{
  "model": "segmentation model",
  "num_classes": 4,
  "fused_qkv": false,
  "qk_norm": true,
  "parallel_block": false,
  "moe": "top_k",
  "shared_expert": false,
  "patch_size": [8, 8],
  "residual_init": "none",
  "beta2": 0.999,
  "max_steps": 9100,
  "warmup_steps": 180
}
Rows from block 3 of a small segmentation model, named by matrix and row number. Rows with one number within an expert belong to one neuron, the router's apart. Each number is 500 + 50 x the weight over its row's rms, rounded and kept within 0 to 999. All counts start at 0. Numbers have three digits each. After the name is the row's rms in percent of the matrix's.
After each expert's rows are labels from the 100 images, of 14976, where the router gives the expert most weight on average: "lies over" is the class under the peak. Only what is clearly more common there than usual is listed. The data: pictures of board games with random positions, seen at a slant.
# router: router (model.blocks.3.mlp.router.weight, 32x160), inputs 0-79
# gate: expert gate (model.blocks.3.mlp.gate, 32x32x160), inputs 0-79
# up: expert up (model.blocks.3.mlp.up, 32x32x160), inputs 0-79
# down: expert down (model.blocks.3.mlp.down, 32x160x32, transposed), outputs 0-79

# expert 17
router.17 078:522554349433619463480516416468468527453547508583505388505540469499459589422518521486563454587493477508560460425574516483511417549501478452519466538534601559496485536428470504607533548522481512453484457532475581457566568526476519532510431487
gate.0 022:512515434463426407423502518527546567481496467529419501447511439508485404532370502472605375449581578503475555548481430550554537513444498507535431572489554406585539558482458550545526508484466507496547532491477486517414474443482590511502481508
up.0 020:471520528498554552467471405507451471469570541534449477468535593539412529442507462490588539521464367520517468477565498431472363560510512485452536519520490507497548398555514386543547565479484512496477502471450519389545495498525511537504443417
down.0 036:585567416599468468538534468387522456448626457537621470536549513509557529535529456522572463535480426568440485582535511502467542597509489518525581514529527533494543528527532511532440429555485406520555555493680444579517436416575486531461530520
gate.1 047:441494496528569494478520615492501537550514432457545527495502558442520514428561591502498525435476543440496542530474488441489339495515574467494526440519480395433554433536497482530499501546491442524371564452491345522544516439559447501358501524
up.1 054:425485532538560456433566625501479554532509429487535516437564597481511496435548553522524489483476505412509525511444448457512395549497539475473587502516471390490551451553500480507541474582491469536399528472434344570528513483558472531408424503
down.1 051:477518632548458472487488484451511562526467479444448526539469494617484484506431602449557586526451512452445452537484523431470501473544516487453579514493492519492466517423404447426533522530566451516487445456608502465519457509482505536503405419
lies over: board

# expert 22
router.22 151:487545429501526414444583482575404559501511453563559446477595582458540499427595472478522494497472498513556588495521466451455460536480482527500549542609503473519520464504499499570532486507527524543473419478475492543596539537490588423464455422
gate.0 087:482576489515542562532563501554553518467516553496518508567485524540505530539398470480487537500612526474557442525526531514556523491571545554439449481472464466475506471525400374461574511445560573558485476465460539551463423520467469501559478445
up.0 108:528438485525542539523502456515507525510502530483476460573402441496512513486484548482580555459414489533511450533493552462496609438507489446493482517515551449483484462401455489481533545470490521461587680541570603473453444477496478517574521496
down.0 109:447524615570496450491466514463630492490498443435476563519505491489526483577422501630506526546505473484446565452451521478608520513502518524444477494451528441571559520488467428444484534497594430484593478515481451511510546453416449489489503523
gate.1 100:465537543469524576445505454522477504479530469493522486506515534549546552466417421478547522442605466530540514545466450521546609516507464535411475546425516507486536558527381400450554449465520559498547641473490534553491514491479485469471563427
up.1 108:473418555473558525550545454488550445488498554403482423520457461563447438584473560414384522481542538538481557486538507543508677433525559534502518503455428514442499429452537431511494573476527512513564557488580593539512428510529455556540583482
down.1 114:534492499539369504491577488453650514415552459395510469411521512476485557492414532525576456477505416477480495374479467463525540611510558575442520455521527495551593521527519440453546539535474496467504456461463486478515563489506495467512498525
lies over: board

# expert 21
router.21 116:488495510548447566575526438462507514516446553424499535549498514444502504464567527547500483407573478544496542514504544592400474480461553512556467407524498569462475486602419533402443493478457564571554426552598488515467578525466464436437535516
gate.0 096:487534530534443492550458466424517468556493499465482545529455508426548500409626540590488451410583528491501450515428467408419491508470531500541444465417528568483513527590448529416536470464522520598601436548552491569466600520481498467477489537
up.0 091:521462459471556527446550535581484533436485500542500450485526509586442491577372475427511540581414488495512552484564531590600523492518478483463544535586468426516492472422545463586482527533491490411406577447451500432532390491534500522511522476
down.0 091:408469501507458559547583487482521515479508450400450547522560526423512529517477512499476491451485453574471533486426521520466452470513569580482475441550533542508476424556446397428370548469451531619578441445526519436547612498466494486503456491
gate.1 120:474469458496466547570537479467457521519421583528459504556514435442408505476560476540511550516524440404462506513529495533403486431486539471492411462505548560461500574506476527475467529427475602526484502507531576518493616448491391453510340548
up.1 136:475472505536464565578518466430481494553424571522474499526455514448524542452553473580560522468545446366556463473471493487460501475533607455507450467473525587472469574565450531458498478455480593523499484523557523540473589488474419476496389567
down.1 128:511527502552593435514464527525557486448499503543556556429450568579607546477521549514460517519534571468537489463430421481624541507554518455557579502402502391542504502495556492510481422533506418465470553535503367524455481507440496593445504431
lies over: piece of the second side

# expert 4
router.4 061:522456509583543514478406500513538523471551467535423505446439481525462566584434551485531443537457463452535412458524448488463477575570543441449485583465464437553441575470529494515523449496452554418493609508512531519412535459430521517523525537
gate.0 089:576509563520482503618468476443488463541513610442495547547429502492451549508592484437479491458490490622478481519603501482463486463436538442491528451534582510402536526487484567475514444470432461557453489552555475541536521478488534583438529518
up.0 093:457502347510480447521584513478539550474505539443477457522648478564455483491464399441529505582549572428450514484469551625583527526530412520534449542535471499511507597455402431430536561571629552464462508484491527487463507476511301445507473458
down.0 094:525534495498542462514624445600430559458523572524501507483555369592586478473381513490492473514472532444637426527418445585531471476526476520490465534487525394580403531534474472472425504436537520440479457500472477465441510413407543419557497538
gate.1 125:562451559545567471513510501471549483501435502424471426431528469436549437555556420466576496565485545394440519463450435537444553435567527485488499437607429458503502468546533538434469479435527464453524499569543453567439452412500381518541467525
up.1 108:423541399462473537433448488541422537461592522604524570540492533587480551452434515513416539451494431590564516542540555470536464558459467480567523539398554479476520516454498455524517567575480533531469521452459572434542534589497634491462501483
down.1 123:558519511410476452516582463468583506455539584431521438494551472491448461472493439460567491512542490500471519541576489481390454488489420516587560530554402494540478565514536548523429539483514538445513451463475413515488490431423465529437556501
lies over: table

# expert 6
router.6 057:479516453540549463509476545571483531489525475538396506485473525546462570527428598500543519652464401481518477520490461510514507553574553457506506540475540432556440621495513524473495488586461464436526554553478530517413512493483563508540522603
gate.0 119:511555563507486473434491465519481522485534488478488574447547645568444607449456500576371529462571469436487517534529480555584461570488398428547482553394454435552540492476466571565524410512495552489501524478462480437527552467481562511397532496
up.0 125:528573495486459504413481460509440534480541496468526564472573613602380606437490491577363542462530470453480516573557472548546450564515383458552517520389451448558517512521485605545504446510451552460497521502488474420522596431491542496414544495
down.0 114:480502540588427465397537402584385460515558431546503489457550497556612475519458531484543406460456487464569538461496509426518515465568587554455442570457504444517511502449449491455574476533476572456561476431547484461492474509497494470528513557
gate.1 025:473430484533444569452433512519451539500429557472424588571399474541622441528455483502463486520441551517568528475487418555454421447604574518579472556565489487495461578513534507451490432527459475410569440470559481553514607514446501463576556508
up.1 025:538443503504489547488454579435431451525543498404453466507522487552518472482540473571456489454522498433517582480450476458469427572488622557549508480499404550533544445436539509393470455448451525539526486455529476578483614514447547512433470460
down.1 041:455546551538436534556420541578509490502440428423524526486469460511480532586527446481550490539466496512546539467549511404555542527448505451424576521576469516411537464461444428450506498535473525474476462403503475475513534519475527596450473429
lies over: table

# expert 10
router.10 146:526585512435510387547548424456548491559524562410542487578517441456519452518542515458431558485496601450440505548538516542576563436519483609540556472482484464492480436579517526480534511517496462492484402517540422476529471440525450458523490489
gate.0 093:478500503472562405446533530537458467537533529425467428622499511544491541487549438362428660457473579580470459456558587548476458453518525588512504588519521446519438535485508482494564563502493504480522535515566477462539436469433597422527539483
up.0 084:487505494505567443432529547545469448529542521426463447614504510544503557513548430387428664445442579581474459443547615559521443449520545576515497579515485460515454525509509479481536575541476495468504520518581488472540444465425559446552546507
down.0 089:522605495526491547497527534507580461397493537470485549538402581502574599484571597575458484503519542546502461471499510458510429435574552516567558577452553497516485555490509475549471595568463465488449385413511448485585493529504497568476492547
gate.1 109:549524471483518387472511491453516439523561551401452451588482443484484514578475518393433647456437596531441485505596542555555509471542494526540521498482459476555462431537545531416518515520453458453524491588558416403474457413414519411512561533
up.1 107:465456513557484627545460503532534544478468448589545545382497527496545470450523515610584337554512407442547500476421482445457503516479544462450477491544537535428544527466470467559455476509524509537493487418455573584522532560605452608516441492
down.1 099:477441514468548449460488513484446538616472488486481481448598432517489387500523402403491500539448545519484555483524486628476546556443477552462484498555458538526520458443536491468531471412466520566593540596518544508478501417480481389494499415
lies over: piece of the second side

# expert 28
router.28 064:502434511552513512513428545576527493473541476575447461449439521520438526534467571504544435583466433475510499381500491468464534525532514439465475567458493497498458616390514495506440460555430526426501564507525539498454486506446528522570584596
gate.0 131:558503454493421482503429451507504400455524534462486473470465534537448486489458465409523516445513373473515522501500547492452627601563461480477452609557507506482515543440417576447462444469478495541514546584511556506495601450476488559427553491
up.0 118:458523575499493524516553484443492566537483444525541531563510491546577572468537526556462503564514571557536531512440505530606383415455536533571521435484455516529523483532551487603494550538499506566473487487523403487558442560487520453502511497
down.0 118:444482511448475478464493539493488528434568460581420498477532437394562489531418582502532566502507468434555511475450473421512446562515499429543508424526430469486443469520486439499429449534513481397444490476389439496474392473470578474555521508
gate.1 032:487570523534592440525507464442519458496546507457552476474455482553532576472482446502496594500454504480527452427431523539479535406465558479540578573503502489414507455532546397538291413516498542466566538434550510481539508496424459527519499516
up.1 032:505394431467447517525493503456545432504489491530452584536504470466537448549517522440519556475439468487482524514571526443374497493449442552506479502462553457524499524488561579435482547511422514521552536518529550518500558455533571644520489549
down.1 045:468485399524535570542502585460518533501495421557510487475495551532427465528638571517462492575478522376509472512544424536541525476465512552335547578475493547470515530413533503414414523415513600495515465484538454418558467586483407523460468471
lies over: table

# expert 20
router.20 114:498487428442494465515546584478439458577482541433487437568591505507473465474592428527494512514471522540388462545547575506473461449472458508503375461567525511498522539476509541456561586418541512508465447540543586514546557460482508428522463490
gate.0 109:539529522501524450556398400506627420574541512488473490410520436465489454506456466433559466641413452444495438471481528466474535463577521537452459491548525474535524580572481463449477415549463425466538490529491515399498608493498489458566426544
up.0 109:378493492467489513423580553504421520405410424517539529592512567510563537463500565579479531417606574492535539553440480526564486523441544483517548542487452543450432436461465440536535535501581547540501513481502474540549449574563462593454523453
down.0 109:575471472476505528539505548484497538447456481428479482591463520496518473490538488512454536396551583513444456516612500516477497552441549502519559517548430544423515465454483554489606618460448532467484439534536502576457428464529503514438498520
gate.1 070:484474520488476537567458460568516484474436491546518524452507416519458501494457448526481470406480400514487479594531388435477463549400463484405454459515474495430526547519447491514508435424482451582459572527551627597406528455540608518481488463
up.1 060:466475484448423533503458537567482446476443526526489493403497462522396513458445342548529495458454448461432456573574555507479463530436488498430409509538474535462557613423433549506513525479496455541436553521600647510470596514552532461559520501
down.1 076:516564508517472481384489536533473484481579477567427435451509446420510536532538511509473433470508495490514499435528539471518504451527511494510548517530464514555548487541530496411509475535488557482450399420550523448500472538611498471484455594
lies over: board